From a checkpoint of a small contrastive audio-text model.
Training: adamw at rate 0.001, 3400 steps, batches of 128.
Rows from block 2 of the audio encoder of a small contrastive audio-text model, named by matrix and row number. Each number is 500 + 50 x the weight over its row's rms, rounded and kept within 0 to 999. All counts start at 0. Numbers have three digits each. After the name is the row's rms in percent of the matrix's.
Before each channel's rows are labels from the 100 clips, of 14976, where the channel reaches its highest value: "responds to" is what is common among them. Only what is clearly more common there than usual is listed. The data: synthesised imitations of 52 everyday sounds, one a clip. In brackets: how many of the 100.
# conv: width-3 conv, stride 2 (encoder.blocks.2.conv.weight, 288x192x3, each kernel summed), inputs 0-95

responds to: signals (39); mains hum (35); clipping (33); text has "clipped" (33)
conv.31 101:584437494451465485459525464471481495482461504517561483528492529476492454504487484556471461537450516484548554507405598515429517400534553517496499516519506517570498515447531555548526467458525482499484483548540578554559483528607511447546499475523388467623468432481545463533566543483458510517

responds to: mains hum (46); fire crackling (25)
conv.125 110:460461552510535492461513526480404536547475515498489492458509490437493493489528473483477442521416447527470440507540393455518432516449460500470524540512568460575503539555471530587504517553401485469486485497446536510401510406497483372520432562451485468514527466444464566449503532498461421448

responds to: thin (high-pass) (59); people (39); speech (36)
conv.105 107:528504461434445484547537440413482536543471564523476476542492529435471473456463710451658469504513521558504474447467496497462558487497478472566470468500376415559529544483484480464519476586442501518568534558442513503492453503479561505506470505487452451484551496465483556686434505467457664494

responds to: people (43); animals (35); clipping (30); text has "clipped" (30)
conv.62 108:565474556577484459505473427476385486338476527509617431514566549452527488513444496481375482501469485537443451476461393510467436532547484473496501561560482561447466580514456494511542501449494376497537459474528430471458431564510457517496582490555453511469421481496570425498466490452494469514

responds to: mains hum (73); clipping (31); text has "clipped" (31)
conv.170 105:618530530529553542508466512459492478556536545579466490424556522519512538484507488456555533439472424554486474479538561507572564463540407616522591453500538507500505366550533482387535568537496482510531519452611488416494461452563501381435548529514522471461545515506550533507582537482537485486

responds to: machines and effects (49); engine (30); clipping (27); text has "clipped" (27)
conv.117 107:400461514438498508568492551492543454609509534452525482456468499549551444370505478442459415537402489470581458498541571405494442505517425521533474507565542481596485533546479536591520523496405584469499454486436553545451544452485546490506483509415533473445378536457460594456344502497395448523

responds to: people (58); chatter (27)
conv.260 108:439477532485446513501502540521463425444354551494547467488529547515606477467440525483431433447413498494501456481573620420430466464500515431528485471524569456490475548432466533491507562481518444574496458551533519546448551544478492584482485575571539530448428518459510442503432497501466493463

responds to: people (40); church bell (31)
conv.51 106:562527429460536499500463506483428530429376519455448435437503540524491437518453436426472477453481554430532444450529554392492474474464475411418494480509500505431481504463426457449464547474408458598521480567526410493457521492535363606467435499533472509423525499442464418463486572497460462487

responds to: people (47); applause (37); typing (25)
conv.230 092:498541435528413494509441471475518478473590477458530468543499503512410462431566440529405550576618537489537473517463467554512481531504497513411458504512460474445577500550524458495483509445537523495404473479409559530551586508533481501585531441515461540495516491544516399419458477548570443497

responds to: nature (34)
conv.279 107:516509505409454418468547540463459453455493516383525513590452488479427492487513475521422522530469428604490440493510444571448416516511546413493473466569505590441470471461494471515540532433475515461625501560434609520508492499474495461567536525537466499520417421545508535437406434519486473508

responds to: household (39); clipping (31); text has "clipped" (31)
conv.203 100:534559513493500474493531600555493520570570432512473603508485480481537615472471575500471580486465506562620557518523491556560520464464532566581495429570611554464459499376518497478495590486511537542584562591546543464489606529543571480538396524592531486607484482566512447605495534511488510551

responds to: machines and effects (55); clipping (38); text has "clipped" (38); explosion (37)
conv.136 102:540503537472419521436457538520521375436531508540536632449545547529517535498558490485580566458570440589499514583490475483511596518527527474464512499446539592443460406485481548489449548480464501438546542445525459500489436467472511502498600562487485523491541491559571448534571435569503527550

responds to: signals (40); phone ringing (33)
conv.40 102:558498491456550382473508491660526515647595432433429479463496505526565542444545513417519389533495532389460478540493494485587506529484495516480463450475472500527550488524483504512523538474563570528473518460549553506496488525608543560541454450552424489516423522522477611484571591513482462520

responds to: household (52); clipping (34); text has "clipped" (34)
conv.72 067:582493464512483418496490544538478533682556478539589514484529552474492482471447546457498462490544529511488455531485406461481525522504445442497475528498574506523506514581520521569483517529527581551494517398513476465524528413559457490556445504443482479503508517484441563536626559487475549488

responds to: people (36); clipping (29); text has "clipped" (29)
conv.65 095:555506500488531530412563453508532570531471466448479426529521485479427512458560516496458454471474473456432500522491522536398461527564508486513532562522482521581478507509470511614603517506496454467508418518542487606432510430476545531512574511479530421536416451473459457534601570518474543511

responds to: thin (high-pass) (39); people (39)
conv.259 097:472469462590488492532464441426604520593544419527543658555441500530414494610541525483498539538431525465484607521488525494526475530509543539504585491472433483570486540518594502495484431628474583492499636512499436501537482445517518480427530380414507526491456522524500566545488453553480485526

responds to: people (44); footsteps (36); engine (27)
conv.2 103:467451496400471469504501556446496452615448516469489457472437540477454446489510471564439423551501535483507460497556513401546420528501464474464494549531502515495479464591469498545435536438426637502429441513435503499460561431537474399535437597486518495467528441452439604450433499486470462467

responds to: mains hum (100); clipping (25); text has "clipped" (25)
conv.115 107:416477476534541544430500540494576432416487493539447495465517491447471518524546432379540503499522464506517533522560483457529517481561499506443521537506563496592571413499414446495462547501379388428524519530435438526445439367475471439435501550404486445453591537496451483440543423486520463528

responds to: household (59); door slam (26)
conv.256 107:384519415516533464493475624438531399502511489528448495496450524526507466497489418480608496475470456481524488481473572462493621465433459498519443495458553581420472439491492486476434525430507516432530460537535427509521413439492453436491491473487415454466535462510394466440505381499480451558

responds to: thin (high-pass) (68); car horn (33)
conv.5 104:513542527500645484536461501484534540598615461542491543522526436479496509497508515501516530564512489545488545490485539571508494507524474636486519612492543442676607422545505554502562441684470478508548568479492465487474440508551500476445510473500529521512531525530517560651536564445510568482

responds to: mains hum (36); laser zap (26)
conv.27 082:546493561546472454592487501601439568533488470536539457342507491512537534422468533542529524419471445443428509527445413419571527484458437552559484554438541546514474542506466577578504447500491446506470506485541561557477486513454612498484464561483560532548540453546505462546606475436467516515

responds to: laser zap (33); laughter (31)
conv.144 093:494498500473543494464550518461519498340451558544541446547526525562578491519528470472522434493474554465570448459548570529439521465575503489511536506544593562438525513464520400499543524446608366511436508576499490548510469500532512553510515554500497490535538652494529341499429450566527493589

responds to: household (91); doorbell (89)
conv.129 111:643470486531509495507434526541441524488499456447541496496495432381489511487477536429469553482527480504457493465435547497469491412530451505465587517535507499530449504529514561456579544477588476480461505417653496532470519472566544550447530465494449560435498460452555440514595569443484531364

responds to: mains hum (58); group: people (38); clipping (34); text has "clipped" (34)
conv.274 096:396445570489461593490546430390448435574453535498423498439491592410535422518535500478517481480455478542449521503503405454533467538519526484413529458504515445579535500541446487516463494473425564482450461497390476537382485484419491479481541558409514453413553502481470546479501461475508495423

responds to: people (42)
conv.276 102:564524544594403534510416473548495483570563489542608525504520444447502481484434453441494471461467482529376503518485433484545497513519500419590512570509502450527460521477533480497600486558522527528502484426559437546425505535499451512413533492449458558462468462484605527456569499401459448503

responds to: signals (48); whistle (31)
conv.177 111:597471482510447517544507466401493581546599484461523503520434468464488447467526475528494574534418461541421517469463420567503515540474474563568510462534392456501460563581583567521569467564504467430539486486529551551427429473551468439455548492452451538470433490453550571485505498462428517424

responds to: signals (31)
conv.102 099:453533450489596481457571500508486508691575508524501508459498504478537410461492500479504424525441627443477478560498476581578477510497462499513466461457416455511552499523505513527471514541407601561520532511484536531459544539560426632520496517546492515521573544538479615518468549524441506462

responds to: thin (high-pass) (39); signals (30)
conv.104 107:521499470512545452513492467499545523288471500518479475514545568417561414491455516520471493469544485439508485536482470436429431464545490513513472514478546484554561527436476523523514488493406277551483501508473525527469512497543419552478468544586504489511524525500455325522519542471529517468

responds to: people (36); speech (32); typing (32)
conv.121 101:551497495444561534463469539426494492524439574491489521476484493551496486526501520463646427521466514485438493511532517411517645506517507553569546538409452604398441487508465463456458493378516465498516499498633491475549312439506515525420485508441495505470479474467494529602467560500501525529

responds to: signals (55); beeping (34); chatter (26)
conv.284 099:603430489495438441488498444532501441595495527511451470466503606475581464507499505412509505489514499483467487485443477525522463502496489448444475431534492479493509468511437474481462506552501519521461538463533454409483547466636429485546495471577504486484465440526429523476504612493513516472

responds to: clipping (66); text has "clipped" (66)
conv.277 106:579574507488597503463544599482543548524556554511518538551571481573522535528536534517550520545570575494555548458618496545541525470490537628452537517543574513469545435530542463526505631502520517517566529533597534521557546492593530511530521530509483533588527546505569559589521509545553519562

responds to: machines and effects (46); spray hiss (26)
conv.250 094:564574519562419387523470456595477546514543480548450488490485518542511620552487523478467501415544403522503435554434429508485421542480461494543487483461458575425477502579435480469528462464520546509507510514494550504476449491446544500450396439505571501474462455508559519459475538453447520509

responds to: clipping (44); text has "clipped" (44); mains hum (41)
conv.147 107:402451508483474612534499460493522498430484500464448602460482518409418516555499520465536472470529415496447609531576457454460446537475532456433576450472496452502510514455446502541498545519526466506498541479446542468375586446410536557395559529448494497436534504504450509508528458488532525406

responds to: household (53); knocking (25)
conv.155 079:522503487470495475554554524384539497639553449498430458480470520465464431564510516489582430554497509480497545491521476501527566550439518509459443475485541468438482567470437520476456486520444596572566487524431503513512503521529479624507574456602572544511517515491481520497550538497508538529

responds to: signals (28)
conv.74 079:476586595491585450505500520466497494641497533506445476457548427583502488531574498549474504569518478488430524485502557501617526620513537475462426547520506527515521561687474507524478479507464596467591466464568450558527554475560531423562521491429443510469541477484447555462474545506469505582

responds to: people (64); footsteps (58)
conv.130 098:577553555489475534567512462487369543568453569545497346491455588622472493452540504524505492518546526505481394491537508546491495569559393458473503431522493510287442509559486473478529525361600543514422358467495500476477501586528438548540529490534494494493472495454500527392510552539551489543

responds to: mains hum (98)
conv.11 100:444504452607557593469553513432564443521460468598457509470464512492419476530519485462606576470473476530437535495498485542555571450518513432440529444401532502504539379433533479502475493484396499497560554491451449480450351482434515482416575521437511470496571545509464576428619393510528484543

responds to: household (40); hammering (37)
conv.90 092:556551520473405466458506389519510470539472487451404458508515482482419501551510502575450494506479486504462537503531480526532430507549568413495444465423464493437582480424508437406398481467487587562545567539423552389535438559470477485482463414486427508515439520572454561446494542534476494448

responds to: clipping (40); text has "clipped" (40); signals (35)
conv.181 107:628479567415482441507499393564443475578510460437446521500471475457484566504445489516446479518448455547430493504422363463540426434519504401509468504531502586549455455465520544439510533432501580503532511550526502512495437523515529460500441487500403553536438540497530606451604503444466494499

responds to: household (55); clipping (32); text has "clipped" (32)
conv.167 082:519452619496500553511430491467501518713513611560559436504537603576506478512509528482499488484496514502470485514526463561494525602489411464447564531553485475514499565570512477472564517452586577427482478438519477431528479532571482510502552579435533506488416476502463659503518595539507573535

responds to: clipping (43); text has "clipped" (43); explosion (27)
conv.44 071:528571491551456525425518564531415490584622474581458538592539475461582567532481464423559522466518479464607484531474560573523441485534482480527529508477509478446514559545470516453525447520496682481465485579469578550525502540538511482497491433433545544495504439419578574442468540436474544578

responds to: clipping (52); text has "clipped" (52)
conv.132 103:486478507512456512592442500538500469442483466552492504430477607604448525599496495492517505510359511478484470553460533488476488535545525462542570524523485540540519478473478484339444464506503467541547500516418435472551364535501521516478426506498522501467440514510519518465478492544507513549

responds to: signals (55); church bell (43)
conv.38 108:507511380490561418437460438557462598602514427468566500501453557503560514539487479481477568545454618489501499414522453508515550476479452548522564502468398446496501542463542468450552556527561560564550485539573545401523576520582560538505428454613498478536504488434519607462472558477483501405

responds to: household (54); doorbell (53)
conv.211 116:486478466521485445463369519544463525501484524433535524465521450486474434405369438458460544406545496412512516373490494483526459460481366495468502444557467469447409553418526478502510506497501475482448526496584571381413619516512500520440471469505476529447504402445486531483461473360468427494

responds to: signals (78); siren (77)
conv.205 112:391503537508536501512417494533513545439461500450472511458546471505512442556501401452457522498481513494476507505412482485439489519461497488481553505509480486550522556463457465463457425531426375521511548434479497394475612560479488485491498463514580425453512383538421494485429422502476409476

responds to: signals (34); mains hum (33); clipping (29); text has "clipped" (29)
conv.265 099:474537402494455520483508451458542479665551497443520500496463459449545394448516422500434543508479493442537474584491555498466452426513517452508447510486494496508491502435554557510533449526538556481501446560486556565470533463446480553437581455557488463467468433521507561420483431517412433469

responds to: mains hum (92)
conv.180 108:538457558521481592434543521552483493401512459541410519485510427560518523488447537467640521529489505511342460495457466545584678525475403510481456511417502499481440472494438557454395483497400505527533544539567502579459415563477531505476591568521486505503545477493504395534652485476543535494

responds to: mains hum (88)
conv.80 110:426486436512514542527522484395523450389494438569518500418476549432489400562528446394530501456481475516459462514423452479519533507421506496458507454503489521504471498528501473472395435474471410512548497478408471491474455401434463466411480515438524472451507470492426420470543516479468476484

responds to: clipping (43); text has "clipped" (43)
conv.109 099:472532487494413538467572559551549354591566551528475612508503524480569468480609507494483475518509500494540571628496508494595547528524598401534423511416540457490477439475491543526479505518467556540419584545486517610519420502571473527551495577517540499532468484566461546503506528629453415549

responds to: people (51); applause (43)
conv.112 061:511513559444480488474514565431519441675487513448491535500526537475499490529485560560536479578524479554513554466524478503457471518530544462502466552489492516506560454489520493588502576543524714480432519508466547486476491555494454442493465509501450504539499514444535581462533450535463595480

responds to: mains hum (95); machines and effects (48)
conv.39 104:474521493497498536527490484424512435414456495576435517411451540490471517558522526387604517456449384553459542517478486480507587503472535539462494495449566526521477499529408451491379482502374362438540511479455526474486371458464492457456494461497514469435556450494466457540607510466566494546

responds to: people (40); white noise (35); footsteps (29)
conv.75 103:544535508492475431468488476444409488473486494495489473450479562467543470562544448525387442523455528490553435518416512438460353531520517480448478525534523558536513538531400446432379394474513536534476424541427492432517528542528477528537397457516466492512490495575433481454432567519447437486

responds to: mains hum (78); clipping (30); text has "clipped" (30)
conv.73 108:516490465419452576429577497401440477409526456485476523533451506477479479481500549502492524491486388648444505491502477567501539514432542533467417394481511545382466508458473465425512522397510503404609440595490597508534405525507500401505533542520455470577536550570438435500537519519601524487

responds to: people (40); clipping (34); text has "clipped" (34); mains hum (30)
conv.93 100:417518471437406503476551493491490422436533494499456452478398545499509529503585491586487429511513450487473446548470467491443486575426564446532465500479502509471485471592474521533465413407513565452437408535463455560523438484428447415534486487496573476462443475544444494453496467621485412456

responds to: animals (58); howling (36); siren (28)
conv.244 102:510515459476483541561493499528489509423482475467536463423491545497390494503525475585498484384499452506443487561580517459463518421473481463480490462461458503449448456445503571447392646451545421445497478484435518514498453507513495514508498502583559577510480484527468456428500511495547518455

responds to: animals (39); clipping (34); text has "clipped" (34)
conv.68 108:559553530471459526496489492453490489360521555455478438407566538491556491415549479539454495498427413500483481538494526487406523454586433508444471463469528491490495571523509454507468503430492432475471411443475513529470414510548422451437484454483487438488397452564452427529481610506401490454

responds to: household (44); glass breaking (31)
conv.28 097:527528527397501436505468508628524485466560490412463475410490504500468583430430518571479453476557472491492514539526441462514487497488440491446450530473535534504555519455515489508493486489535521514421576503520563460473566487432594485453414530496455444518520558611489497510558540464477514394

responds to: signals (55); whistle (54)
conv.204 106:535524464534403481504487425561455503434558452440514511536419484540422546483549424478488496478512424472380489548431427561487502616463486461491510476448375494381479550526536482465567469455482510460472462502536534507393449544499464508473543423509529514451447406528568523414520533468474437435

responds to: clipping (47); text has "clipped" (47); household (45); typing (35)
conv.45 092:537519519502439469529474463492500539712455481475473476466481522484410466532470474502454550544519524473475498463521458409561490491511477494445487500511457516461500507490537568492451488512477667522428474422493492489515527510546498531517551505462435545476490475507449663444577459544464461433

responds to: people (36); laser zap (28)
conv.86 087:465585559506456364481467493541521354438494543510505521536497479526615606522515484571451547524516452527671519489475556438461439429553620466525493504541601555561531564503543452505554488471635445437510522507555515509613543559474599501613523496525493530518511596563526454449480459533545466556

responds to: people (45); car horn (30)
conv.134 108:441490533591526439418436434470447561460480502510443460533520423474502516486425500542424555519593499392564505409443520491513381533516424533381492516524530467553525590439561456570558411555499475489409494490493532459487599544448517483544539438464437456535545526502476509497524517430497543468

responds to: mains hum (59); signals (37)
conv.197 093:392480481517571515456565545525475522482462523516531457545545508540540509515554469572484551472505497522469554441467509502499491560584565580494504521473472533556464482522567517596446463510464434464495471499512585523491552549511515511581544523453451462603512433463506540466534529505498488514

responds to: mains hum (45); muffled (low-pass) (44); group: people (38)
conv.236 110:512547529467514557464561517564471552552523499465504445481563468530543527303430418504474456539533497511506461483622528537572520455464457491479397486502499486393513488432530462529480601366480558532469471523495603519455597526482498548449465560530429493491505540451557551430462432490506409525

responds to: signals (91); siren (60)
conv.188 109:458517485460473528521493530619463487579571498505485523432486554600541494510521532486498476504515574405513543517468466546536531601442446434390439407455508468451530476470479456445413451440434541517396592524421529450552490545549553513549422526601539418537527512577405543526449495511493502503

responds to: signals (95); siren (44)
conv.239 104:496499422511561457450422497558480564579568474447516485478482473600476492509510454532475531517527600472504496437526506560513536583441448561397548464538484511412545544499502460493502494565475558536505561451503511376521606504606529531496463438592515486520553440500458555531437495542558452495

responds to: people (47); applause (45)
conv.19 043:456510488519497469534544486422602460532470606565551533436562547435546404528580550432542406519528494519463514496507454499508526430547521520510414472494505516529459613527458610515401522470567641452515546459395522482538539550510423615549509495557484534478482628494543487570518539453549615546

responds to: household (71); glass breaking (36)
conv.42 100:521456491451534528563480611524649497489525455499537500545427459562527514456486422506561444531347532417534489469476626475482581456517462496621473536437519586518491478469454508485473544459513483481540451477588465481572433443494464481440460511504484493493430482525476462442451434468522458602

responds to: household (42); signals (30); zipper (28)
conv.17 099:487491475468494518430559487580528484612668488459427632536415472524493523550616510548495429496530452554464567521539514584530474624454580475483475445523511480526497524562529511518480487586442597450520627546481585568494486482541550478501514553481479501598432520513490559472489481606442484478

responds to: animals (69); fly buzzing (58)
conv.263 103:505482445484673569500572500491482577594477470486426537473507433494522526540443505513487505506566513486508423511569498536539475488478506541588515487459510529424555442464484466531503563505469493535607505525539460451475535505496421478540548562500582499486607553552466547495516510544577535514

responds to: thin (high-pass) (42); zipper (25)
conv.216 106:469510491411530579495479494503559551512513488434517520554486429499357484485467528499506510525454437493525601487382560577393474548519484561482487533550459530607506495468534466506511373569471438498546567536503541522520538467464535503462534405516538385571441464500459534580515510491475488528

responds to: signals (34)
conv.208 101:543537399413536420497443451477568498598580462372466503546533423456438453481472456449456555569587457440514521490578454557415412533457497461406462489542453447489601470462447477421480544580435528509513584461488514452424588442580478495447437439495489490431562472552430601502484459497536457434

responds to: animals (41); fly buzzing (28)
conv.173 105:444504412471516443488582450498549575484544476501485487591456418482505464478521422565461475544605450429443506523533403560529415579456555534489416492492444479438544506528587477609528480490437469496503435518500625537443525476436448441499444544452489470536482516524439540470461466525525509465

responds to: mains hum (78); group: animals (41); crickets (34)
conv.207 102:477501440515497625395563524474470591490488505506467456582510437452505453524459414487524602519483476622425478467476468606518549553442567512546497496428422464482477519417554438434578452536467530501572481565533558469411486468523417418445563544472591476544507459513461510460508483444482427385